Weights of a small image captioner.
Model: 9.9M parameters, encoder arch convnext, decoder width 384.
Training: adamw at rate 0.001, batches of 384.
Rows from block 4 of the image encoder of a small image captioner, named by matrix and row number. Rows with one number belong to one neuron. Each number is 500 + 40 x the weight over its row's rms, rounded and kept within 0 to 999. All counts start at 0. Numbers have three digits each.
After each neuron's rows are labels from the 100 images, of 14848, where the neuron reaches its highest value: "place" is the part of the image that holds the peak; "top examples" is what is common among them. Only what is clearly more common there than usual is listed. The data: made-up ball-and-stick molecule models. In brackets: how many of the 100.
# fc1: MLP up (encoder.blocks.4.mlp.fc1.weight, 288x96), inputs 48-95
# fc2: MLP down (encoder.blocks.4.mlp.fc2.weight, 96x288, transposed), outputs 48-95

fc1.65:448468474470533473522479523534472483518477507441440479514509430544487473446413538475520483515511481561516545491505589441589547465510523521448529
fc2.65:512515473521524542611507500391570570510490515474459541435533484497516539485505449487499470558514411476440522438505487550485437512518486489555473
place: bottom centre (25)
top examples: space-filling (68)

fc1.45:509464537510422462524501519465472538488504478485517433493542494445507512490471528457434531488509528527539457553507441454518545478552531493481460
fc2.45:522481392451437460529442458469471533418426462537500577502495472435522577453497559460481481508484537523535501487500543393431503489503450526550510
place: bottom left (36)
top examples: space-filling (100)

fc1.32:482531560521489491474511532469430526489517495492536459558545428526432524544527449441480532533546498536464495466474481500594520447546572486484496
fc2.32:434490569482479493505525478542470483554451491517522505504476519515425437560479535558509565480514528491475471551490474470520480499494512416508541
place: top centre (25)
top examples: space-filling (88); purple ball (70)

fc1.104:542530490496497498423543507459549507459543550508475474474516561411473490503433484551526498419475495492511451476559424515495487525512511523484520
fc2.104:521503491509482453478346519594552510522527533485516511456526506423533526497459516504540534474468429497469517533483493523449550508528496413448466
place: top left (34)
top examples: space-filling (94)

fc1.275:500458562504529573597547517524535465524566511522471541504482483510486461452482601433507498428486456475465566532518476436455496518527501444543522
fc2.275:449536577508458517457509468493530464565554525464495447539440558616496501464537492515470564444503493463521495509476470484516503450555530526452526
place: bottom left (59); bottom centre (26)
top examples: dark backdrop (99); space-filling (69)

fc1.22:577484457511467524495503524489493483495569567505513543489462466467449557506553494566473532518504552479474467464472500414512541433538516507515469
fc2.22:500501511484524423485560485475513457430483519446533514557582525469541471529473499466458509520539473547531526461459545496495558587511509486419531
place: middle left (30)
top examples: dark backdrop (89); space-filling (69)

fc1.140:502481525463539534468559548505404539491551469512462516504453522534454491517521469457560451555464406525478516519534483508449495508572535506480484
fc2.140:488488493479468556532471578496454518477520533431467547611523447414521463509478504495473473480485476509605485453516525444454503496526500543545454
place: top right (49); middle right (37)
top examples: dark backdrop (92)

fc1.59:498487487581471509478457470493472543498536561515528484537496476432522558476523525612483534468437529566534480516498491498516492511480523463506501
fc2.59:482512461434534506496442536591555464485450485457464510531549520459443547496546576530442462515522535519494537450499492493471490512448468498477565
place: middle left (34)
top examples: space-filling (70)

fc1.68:483451506487505491488541439492538441451488507476554438501470560546498549503481489542480601495488429513446411522509538483534492474445463489523486
fc2.68:508505538577474481494513435478518443503493471526481435537472512523507469508631524538501538525470490496440477459522557475563451502508525390481472
place: bottom right (62)
top examples: space-filling (88); dark backdrop (88)

fc1.216:497488437511488630494511493587415559482497544463487548429511475545457541509519475495529547437443515473502469470526450478539499528475532520527498
fc2.216:487430520476496514484533481499420499504515529527512536420479491571510488529493511434486560517488502522495436522427604439460467501483463521513458
place: top left (41); top centre (31)
top examples: dark backdrop (96)

fc1.230:520536427480500516523464511553544465511482518474528493524508547560477516592477530459526564454521503469474483494534511474535457438546501540464574
fc2.230:546500473497449474468449508556515378455495494483519550579535501509548462573511525495533449499566481545493526498476545421509506499491523474536498
place: bottom left (54); middle left (33)
top examples: dark backdrop (86); purple ball (63)

fc1.49:537472475389559449492379499563479543555519528489493474463509538453463526502454516532499505495489506474505486524477443512513494506553553531487539
fc2.49:555530485539534570542525440418564528519498481525525540475477499543485586529499427541495518484443522501563391506497472451501485471513524414508405
place: middle right (28)
top examples: dark backdrop (81)

fc1.274:620509468441474573484453511489495527492519543489488488525541541446505551461505456516508545545504534486470493508524486465588513394547431509472457
fc2.274:525509457589533480487506510487486482449464467488556500534458550403545464530446534484476506550540497524511511492441607499569511529515527490530563
place: top right (41)
top examples: space-filling (95); purple ball (66)

fc1.77:487461540457527532547448493475519533501576511509455498454449508456415501465441443480521497481532426560523434537511565553466478500459497480467549
fc2.77:539502489470472519515493533421488527542472589468456470518500454413503484471504490538558595457496473481510541522521426560370495548486567479472501
place: middle right (34)
top examples: dark backdrop (76)

fc1.72:518479439505517539520533547465517466500512521494589527521528537501497476475548441520450560444467453536437424508474539509549504435476480586493561
fc2.72:458467479484453517538511430489464517476445497538537548567436472470485491531456456441534581466502506464523496530529554447462549500584545434472570
place: top left (35); middle left (30)
top examples: dark backdrop (88); balls and sticks (62)

fc1.238:512464464453562531521449447562484475512507466511500465473537553521510482552474456544475478569503482557469518565538456518516479487565520484506512
fc2.238:526531515529520488597520472521574521536553444541539482501540510517510527499462516465447463513514515516500403425576541488475406485548523476551466
place: middle right (25)
top examples: dark backdrop (95)

fc1.83:563546532528450537517521527560444519490555476574542448565521568516470521503454435479467505492499434445400527520457534484481531450532481412519519
fc2.83:461445446511560486494513479525506505514460483438485579445558420460501474496507479391475486492504460513520492480490550482433543509514471540494510
place: middle right (33)
top examples: space-filling (97); dark backdrop (83)

fc1.62:489491505534463474571483507469441483513549458494555445466514466520471517445551484424446512508495450455496462525531416471566464476482540509475483
fc2.62:474457492557490459492510463491462485466479467543522548542520530469521516497525511546490489479455570512539484610536552485444493531462467404446568
place: top left (33)
top examples: space-filling (83); balls: five (25)

fc1.159:590487467506458489546485483516440482435523531411438451438574504534478508461538495441436467431484530533470494564493495482644540477478480470480552
fc2.159:512506444521472529506446498475503537489438541470472513560469547466482499468552554544482462449451591472594502583463539523493429473446522451525527
place: top left (40)
top examples: space-filling (96)

fc1.276:531442487531552489541510469535434585499512454515401530535552535497483586495503448519556505538417446420528467566512489490467549531504488440467482
fc2.276:490536424435524453572466523487524576531491515413467567582509516466536489535464546522435497456486538536528523458568427513437446522496478479500408
place: middle right (25)
top examples: space-filling (77)

fc1.46:493488597510550514517480559550490507508439544529512522569514517526443556536506515391589521503491426515484496493482471526527501494468499497513564
fc2.46:508551511531458512497499553450410492448480527470439515474519488496403451533524501499503557501505508473577476560512555547538421535529432490490560
place: middle right (30)
top examples: purple ball (55)

fc1.286:573544567485478500476540482521495490486514544457483505554465456507515473511529519485451513466499458484419485534521570470511507474540441484501483
fc2.286:488520483533498474533388529526530503493472554527484543527503471476560560467473515600457535472501568495553533520601461498443469499560434455482477
place: top right (32)
top examples: space-filling (95)

fc1.177:511517480496459513496562537509523556532514501404451484545454472496539565490549492521543510475447509489486463525487593533442549473530573473516551
fc2.177:471469512546546496515525464511523500446642447526571528546511520485443525557487502473472476478504499491516449533503539554469471537580501500477517
place: middle left (27)
top examples: dark backdrop (95); yellow ball (76); orange ball (56)

fc1.89:483452492537553459528562608581457456511488455516515491539497527534533481452439563468470479556531462508369445502493498478499527444512436477494502
fc2.89:535545532455480477436426529465484461594531529486559476458515531530444489467518613513477497509529488481485509460565465555527523515491569452513529
place: bottom left (32)
top examples: space-filling (99); dark backdrop (95)

fc1.287:443463514482468495475536494513374524552525472469581531469510427537483467456550392487465563547446539499522559497507482535480519497500500477517479
fc2.287:460505534503507559534522547581532525503486544432497537507591440514493509492519484480495489508459494481565466511534519442546484488485528525530491
place: top left (40); middle left (32)
top examples: space-filling (76)

fc1.265:475486487427570602569528539505503515509427442439500475498532472503568512566463485526498493437529513536519500504520481519474507449531501502513579
fc2.265:421500469498507432483574526480490427463511497405584493517515502543503516501498500513461516531509446539500481549521599451526477527513525474487502
place: bottom right (33)
top examples: dark backdrop (95); space-filling (64)

fc1.27:496478444513495462490524455471469461545501489490483472502475518496513561471478513519421545502475551482438549495511579514511451510526524513395549
fc2.27:430566628483500506483509523528469504454507471564513491523451499481508448505497487467524454504458444458527500529547494463573535507484541395495454
place: bottom right (36)
top examples: dark backdrop (88); space-filling (65)

fc1.28:525516476415533462509520527433543547551439514574496482556541529475454517503502526467554475530537441525433540484498566517507496522482512481562497
fc2.28:524514479464490482542463535519518512568481574464494485542518479475562456512483536441473467519527442516461512434518544476452461518512574566509550
place: bottom centre (30)
top examples: space-filling (69); balls: three (27)

fc1.194:469492509486522518530459563599446508544485425424516516525469509445491482524478583527599484534485551517476489512442573529512578456508487505530499
fc2.194:505576479463492536549478552476562549571471469479482492451574493459431480519555532492508467558525447399439435487543529509498490523408500452553492
place: centre (32)
top examples: space-filling (69)

fc1.149:541534500553447535571501530487493545487490457455557512533557551462445492535504475494438510501487494503494483523513512376516585455538515460494520
fc2.149:447472471502542440490493569494493495478425500405532546466541444463499522523459522480486564581542535571482474500515558487511480530403508453507503
place: bottom right (33)
top examples: space-filling (99); balls: five (26)

fc1.124:513564501507452514549483433530486450489530589511533539536549471479484517498477487549470489577505575442437538544476510465549556472592613449513468
fc2.124:453517502461502484469488495568575475504587548463512442506539489498506532491484549491432443555486552482465550539556508494520486492496455442493427
place: middle left (30)
top examples: space-filling (79)

fc1.73:525447429503455496533530505551498518518547465509508471426511554469450506509422447590477548533537489517521484507439477532429469499518581431436447
fc2.73:501497583564443511436467527503501512594543534510496571462455469496460520530461426562477521457461495480564431525479503424570506520478535535528540
place: top left (35)
top examples: space-filling (62)

fc1.163:511522408469498497489428572533534562496468512435468499476545445460487525520489503561511455459429463442452437493476456606485500508447487438486535
fc2.163:534512555464492493527547557509577456462481471524417535494591498443532465508517524502492516536568527458400521496575498429479517491488428451508459
place: middle right (26)
top examples: space-filling (83)

fc1.162:482558508450487510456545495548403580517505492498496469495507586518505556532468538487418403555473527467486458503500510504500508550568518464447560
fc2.162:490508497572456510477401518521502557484434510487445488509515503425528497479497483520444489570461477467485506419528508461509538437490499537507494
place: top right (59); top centre (30)
top examples: dark backdrop (90); small balls on sticks (63)

fc1.245:504493536546506476477477561525499581537474434502458460558526537512484496573421548527506521448545519475489475557515502475546449482428481501498531
fc2.245:499475475461511469525454569541513484410621491515511501539520476488532452474471578385441551468511548517445506523534464579491547519612415479453505
place: centre (25)
top examples: space-filling (100); purple ball (98)

fc1.160:502516539497405489448541521409535552519502468472510561490489572531420458527570482561480438508435496430508517577491512511543559477514526465482502
fc2.160:509518545491498575575499490526430578510498482485478570492486486508507573497487448504528460536446508455575438519519539460498499451521476538548548
place: middle left (31)
top examples: dark backdrop (87); space-filling (61); balls: ten (27)

fc1.20:495542497515503560563488475442458501451495504473482548453517512515543542555452596540519498455564495520533489486461479449444494459522501445479496
fc2.20:446487491445475460474522417455495472523566482458524550443480476496545446524469528448500502530508548534530479542525566454479458538438475452478528
place: middle right (26)
top examples: space-filling (90)

fc1.108:494506512484457486507591483442491483535472538524540524462555441541510525483486510403571559475450501501530540534563487547467458443478483491493522
fc2.108:563513503543519469484561513423482488464519484475583570494481508508532534548443491459550540545501488550510463493471560537539479489507577471535494
place: bottom right (43); middle right (28)
top examples: space-filling (89)

fc1.64:554428465541475559493506486524503501514528553506485432476470584455491504483496522485500555504477449578434488529491462502476469535494467511501539
fc2.64:603478473444405495468421529497529463502492477480510492465496535461587537509492496494449479519522488449529501518427590472456538497432485482531462
place: top left (43); middle left (27)
top examples: dark backdrop (100)

fc1.266:527562505506567466529500448488522504414470560502550532497499516459430480593513433555493427490452454598383500549501501408469496459552458513528499
fc2.266:505530489465479526543488526487500490462471577435524458515574481445521492511439530461409434485500530546507484489445519440470478462496561515581494
place: bottom left (35)
top examples: space-filling (80)

fc1.164:543521481443500530513507506518510622489526568518487486486549483510494430526425434575516464528517487475443522499457496505509476473505501461505571
fc2.164:524505516470524473524461534605506486540512601470533482476565430423485456505478521462446516475553491478536505538549507461469440526458509560502437
place: middle right (27)
top examples: space-filling (64)

fc1.185:493468581511474514555511454472482551505537464532486472534484505459445487481454455540526474533510428536476484553469527530458522533499509536569542
fc2.185:606498535527525518522513508432476513520519476482475542502533527550482495511516471576483508515455542509542437476475482583413493510534502417463534
place: bottom right (38)
top examples: dark backdrop (97); balls and sticks (67)

fc1.121:527506456415490541536495458461390494567517482441492531485471522506508543508490446496524484445478450551485576481461447542480499462482633454481486
fc2.121:442509525525507522483545465508457461477504478501477479582391421505522442524498480485475504466504554493565522474594516475570527514472575532469501
place: middle left (33)
top examples: space-filling (95); yellow ball (76)

fc1.214:523503477559556441527464509397468461498523499513492469576542534478369448481489532492434537506508499461512560482541503484484486525468501469512521
fc2.214:610485446451552526497517484565478489511551456508514521477522482559480515496561573468496519445488507490565518483561434542448485501458482489474468
place: middle left (29)
top examples: space-filling (96)

fc1.187:448473509512480541538493494499543521514485515408533550559519457522477495571551599427525507464547486495479518482466554525490515481490564539484532
fc2.187:363488501424459544556481487499504508528515432473525504565574424572441423490535586486465499556508490555500518525529498512460483488467447492524534
place: top right (47); top centre (29)
top examples: dark backdrop (100); balls: six (25)

fc1.13:497581525491531488549528522573510508454486585549463459499534548488463517531472550561500538574419511487445473465471478492513560461454519520506494
fc2.13:573550537544553541504521526496527472483445511493568512409502543514514538550487468534501472574469448488538481459515507543457493444493555403473450
place: top centre (27)
top examples: dark backdrop (95); purple ball (65)

fc1.178:457539486506497491510513477436501473510489512480493479533537472524481506526517484490445519484480494523499489491469462499551596508526574509490501
fc2.178:506459419482558459508497561495478490539524513488539528516506518473522520511456493508484572497507516521495533504431496427462561521477485442460476
place: top centre (25)
top examples: space-filling (86)

fc1.111:466536555487516446543552498531521481447466453511502541554483412532464526434431467510464543529540464583427542499466543509553513481488546443502472
fc2.111:469416521508435428466536437454518479504558517520506487486531556448494478518460561425513549422534568511425493523475496450483511522510397486460537
place: bottom centre (28)
top examples: space-filling (61)

fc1.271:445521496485527493520491526572516503505549495442500448529472471467467590484454465531495562481498470455459532497496489544513482529537469427501466
fc2.271:446461540494555493487532483517430523502506446415487557527562474477533503575493483481484504462523510479432481505478603480438499528493497493465515
place: top left (43)
top examples: space-filling (88)

fc1.93:405496513497469474566554548506481507542438536478537515520557518504561535585543469484515473502465489431534531484523500502583469510481480445500450
fc2.93:564499520527542554504522477481442478437485472532509523494496514563421501504501477485527519481487479511624461534445486527484495499496508500490514
place: top left (39)
top examples: dark backdrop (100); balls and sticks (76)